Weights of a small image captioner.
Model: encoder arch vit, encoder activation swiglu, encoder patch size [4, 4], encoder width 192, decoder width 256, decoder norm layernorm.
Training: muon at rate 0.012, 8900 steps, batches of 128.
Data: trained on simulated stained blood smears, 23.4 epochs.
Rows from block 4 of the image encoder of a small image captioner, named by matrix and row number. Rows with one number belong to one neuron. Each number is 128 + 24 x the weight over its row's rms, rounded and kept within 0 to 255. All counts start at 0. Numbers have three digits each.
After each neuron's rows are labels from the 100 images, of 14976, where the neuron reaches its largest size: "colour at peak" is the nearest of a few named colours to the mean colour under the peak; "peak on" is the class under the peak. Only what is clearly more common there than usual is listed. The data: simulated stained blood smears. In brackets: how many of the 100.
# gate: MLP gate (encoder.blocks.4.mlp.gate.weight, 576x192), inputs 64-127
# fc1: MLP up (encoder.blocks.4.mlp.fc1.weight, 576x192), inputs 64-127
# fc2: MLP down (encoder.blocks.4.mlp.fc2.weight, 192x576, transposed), outputs 64-127

gate.220:201128128129150128000128156132128136131090125128096123129146129128127128128114128128128128130128167106111143128128124126128128080126129128134128128135130128128128128128107120121153125232128128
fc1.220:105136128141143128127128128128094128129122128128127130139131126128129135138128127124128126107128128135131083128128244140128127110128128128128128128127120128129128128128142128143128128121128116
fc2.220:128128128129128125127128129131128095129128131128128126132130124128127128128220128128128128128128128127128255104128128125128092125128128128128128128128121128126128128128128128126128128128128128
colour at peak: pink (85)
peak on: large cell (26)

gate.187:124126127130128125133128104129128128135141128128110120127128135128155128128115128128130116128131112144129106127128000129128128134127128128136128128128126126255128128128124130124164118131128128
fc1.187:122129128122122122131128128128107128114151131128115126128128129128128128127180128128129130102130098124138129119128006184128127128128128128221129128128122168218128126128129128112135119128128129
fc2.187:128128130127128112124135128128128137127128126128128128128128128128128128128126128127128128128132139132128119143128128127128128129128128128127128128128128128000128129128128128139127136128128128
colour at peak: pink (84)
peak on: large cell (36)

gate.176:081128127127128132127128128126128102128127128128132118128128128128129128128077128216128182136162112103127128127128128128128128141129128128127128128128204148128128128128138110126121123129128136
fc1.176:130128128127125144122128128137127128129128129128130178126128132128127128128125128128128131129165135066125128129128128131128130127121128128138128128128112128129128128128130127128129128128128129
fc2.176:128128128128128127128129128128128128052128128128128126128128128128130128128128128128128128128255128128128135128128128128128128121128128128128128128128128128126128128128141121122128128128128128
colour at peak: grey (71)
peak on: nucleus (61); large cell (31)

gate.438:128128128128089128138128121129148127127125106128122120115128127128128128130128128128128128129157095125128128117128130129128128127128128128000127128128128122128130128129126126127128128138128129
fc1.438:129128128129131128125128128128068129129126133127148184128128134128128128128130128124128137149122171140137128128128128132128129128128128128255129128128124128136128128128128134128115128128128128
fc2.438:124128128128128128128122128128128162195128255128128128128128128128128128128127128133128128128134128131128126031128153143128128142128128128115128128128128128123128128128128128118128128128128128
colour at peak: pink (85)
peak on: large cell (81)

gate.528:128128128120128128114128165108094128133089127128132128002126128128095127129133128129128130172124116106131128128128128210128128000133106128128128128128114129128130128138121159113129125130128127
fc1.528:109131128107106140124157142142122126139137131128114128155106116128133128127125128101128119114130125000128130124128131133128104102128107128157128128127146120093128128128152214163128132131128128
fc2.528:128128128128127125129130128109128128128128128128169126128128128128128128128199127128128128128128128128127119127128128128128128128128128128128128128128118128133128128128118126128144135128128128
colour at peak: pink (95)
peak on: small cell (91)

gate.51:133128128124128130121155127000152128131127127128128143128128146128093134128128115128128126123109102186127087129128128127128128128000155128128128128129148126128128128128066126132123125125128124
fc1.51:127128128103129139128128128167125172128108132128127138128128128128124128128234129128128053128098174128160123128128126145128128129128037128127129128128131074128128128127128124128125000070128128
fc2.51:083148128128128133128125130128128120049128124128125128124128128128128128128000128133128128128128128130128126127128255142128128130138128128128128128128128128113128128128128125128128115128128128
colour at peak: grey (34)
peak on: small cell (71)

gate.107:138128129127125128128128128130115134128128128128119121132135133128104128128136099124128100139127156136123061153128127128129128144124127128126128128127206138128128128128159127217129129129128128
fc1.107:127128128123128115129126128128118129128130128128127127150137129128132128128045128128128096135128101135128098136128126128128128168126128128127128128128128130128127128129130133128129130128128128
fc2.107:128128128128128128128111128128128128037128131128128128128128128128128128128128128128128128128255128128128134134128128128128128128128128128128128128128128128128128128128128128013128128128128128
colour at peak: purple (83)
peak on: nucleus (95)

gate.264:128128128140121127128128124107127128132138126128127128128174127128121128128113128116128119145134125128133128139128125129128128000098128128126128128128130120128143128128185121110128128114128144
fc1.264:137131128122128129127128133137128128199119131128132126167112127128132128128135119139128132122088130126124128120128116128128127255128126128133128128128125128128128128129112125137128127118128087
fc2.264:133128128128128132127129128128128128112128127128128128128128128128128128128140128128128128128164128128128000130128128128128128255128128128128128128128094128128128128128121129141128128128128128
colour at peak: pink (100)
peak on: small cell (100)